config = dict(
    dataset='coloured fractals of 300 iterated function systems on busy backdrops',
    horizontal_flip=False,
    translate=0.06,
    weight_standardization=False,
    init='torch_default',
    momentum=0.95,
    grad_clip=1.0,
    batch_size=128,
    weight_decay=0.03,
)
Rows from block 2 of a small image classifier, named by matrix and row number. Rows with one number belong to one channel. Each number is 128 + 32 x the weight over its row's rms, rounded and kept within 0 to 255. All counts start at 0. Numbers have three digits each.
After each channel's rows are labels from the 100 images, of 14976, where the channel reaches its highest value: "top examples" is what is common among them; "peak on" is the class under the peak. Only what is clearly more common there than usual is listed. The data: coloured fractals of 300 iterated function systems on busy backdrops. In brackets: how many of the 100, against the usual share in percent.
# convs0: first 3x3 conv, stride 2 (model.blocks.2.convs.0.weight, 112x64x3x3, each kernel summed), inputs 0-63
# convs1: second 3x3 conv (model.blocks.2.convs.1.weight, 112x112x3x3, transposed, each kernel summed), outputs 0-111

convs0.104:117118101092103099127080090122123107069116024122110125084121087119121103103086127114109125112097090132083172064142127162099104142093095130125105110148112216174175141149132126138123140163181102
convs1.104:108144098167113160181133111149111182135146142106097110070114135091116126135159111157102165117123104119085164129142107141096131116131082137078121129143121132154148119150151121193133171172120120143137185116140166194168173157168168147217165087210190146101144132114112117101112102172083133080078122114092150057136080054121120096098105100156
top examples: yellow (30 vs 8.2); orange (25 vs 8.4)
peak on: fractal (41 vs 12.9)

convs0.55:074118084107108142123112125152124145127123180122097131165143096109134146160165112117080161175110145129166143156110088120094139085141244130193149111107160171134138158090089143126066157108103074
convs1.55:101060074120095118209068088119051147112108094136019088127109151105121152096135131095090080121089082099127147135119118180105151178117137166104152153123162093110080157150122080090144112082158141125116148152144126075140085136134125145075112122115104097103081092155160137164117101053132102102132109189106126107109145135159101135140126106111
top examples: grey (40 vs 8.5); dense (32 vs 7.5)
peak on: fractal (39 vs 12.9)

convs0.9:140139170171142148125162137124156156181153192148169146107206158164121168147138146166103112091101105151117212133160134101131148096109119151150123151093142176132173104152140068068077119091099132
convs1.9:081121148069111146089079153111127071115130153130129131127137091150082129159161124152185118153114216193125127124127120091119118197137112101113137082126124162106150128086132114056114073112126070125136124099166133133146126146133101104083097133109123118163144130138148203140222131141178112169147166143116150122148169134133161202193190161149
top examples: sparse (97 vs 29.8)
peak on: fractal (92 vs 12.9)

convs0.22:151136130093124153177119114100130134155125164120121102063152128129125165124121115121132073021100092144131173131170127177147118137139055186161129142092057198158102088165125137113133131144121108
convs1.22:097125128058123102143119172127162114115133110148160107132138105145113172142195147106131160037132154103112103118125066143097109142146093106102122121125105134181153186110093103123099104129096125095067071175143111093149106113135095130110107105117138098123145118104134255109178161123105121144121138110138181117099131208161186152180151191129
top examples: grey (31 vs 8.5)
peak on: fractal (99 vs 12.9)

convs0.39:119180119118141121150177122077127132163178183133199069090104114103176129103107106113121076129108120120119113126070116101157132124123178127144095107071064186126181136163101134183097115141124089
convs1.39:108158118077105142142131157165110134140098095115080137114145126112167112134030052120097104126141073134168117139137121138082177148151178143132133151147112098120076145074098080139120097041126149101138163135143158098150128123136148127090167141105083109103084128125216181132158133101108119115102110199183119103157138169197120093179115125098
top examples: grey (38 vs 8.5)
peak on: fractal (97 vs 12.9)

convs0.27:183171135189140132171174112088125161209170137081147127145175138133115162113124137172100124144110128097116097118076115096103127104084163107101150125131179019152161132149132114126099159113138136
convs1.27:128102084088129096112117112105159133146144164123202124115122108131116106083145132155215110190157143175130100155090109164130096154106152158231140117130085129136141072097144131093155091151150131143120145149117118124064125144117136149073069122130064117089191137166093070129183171109178132124152159099166101185133154149095148157124158166152
top examples: sparse (100 vs 29.8)
peak on: fractal (66 vs 12.9)

convs0.87:130136203148126153143126134144124147101089125108072087141133146170159082107189131112074096067120110117150142120131104106117097089150127159149094153072184110132149062124207133118198153126136094
convs1.87:170117142142109125129161132115068134133143128126111100103134125094089204150060159170052104115043134157126122143093128185096123150138151070076114151105122124190087081181093118151149088131101138178127102147115143129134156124172148192116128094145162137152096113121129207205134116142124128112141094121064135102103081147176091139163116154156
top examples: teal (32 vs 8.3)
peak on: fractal (96 vs 12.9)

convs0.51:149160107104069093118081113158112122118152195156080082130143090119148126175127083171092095164063053122122158107125098125119128139151151127150075084129098175143078165084104148130146161166131154
convs1.51:092152153066130130112078134093097131171126105141072142110099115126133133138145125105073148098119054115147097152146140139112123136132183187113128168145112066158085140131074123138130121070128159115124170095161176107121072137125118127142149077100088153111157109188157179221101129107110074156145161151151166189140096196149102129197110139099
top examples: pink (33 vs 8.3)
peak on: fractal (95 vs 12.9)

convs0.110:114119096137116140160134104095106149133119125089105110103136099110127105140037144116066104114103049123107141116183088156113125141174086168125098085130081183138100091135111083092195147161166091
convs1.110:131118187153134134148150077108156080120123102109190151128186163154050178137078161125118134112144117141118142167122134135134079157118150156100150098126133113148146138136140152169151152130169127206126127152091148171169134120171093157196167131166159153113142133148207164127123126203106137165176169140175165241167112140152128122120118129117
top examples: teal (26 vs 8.3); white (25 vs 8.4)
peak on: fractal (45 vs 12.9)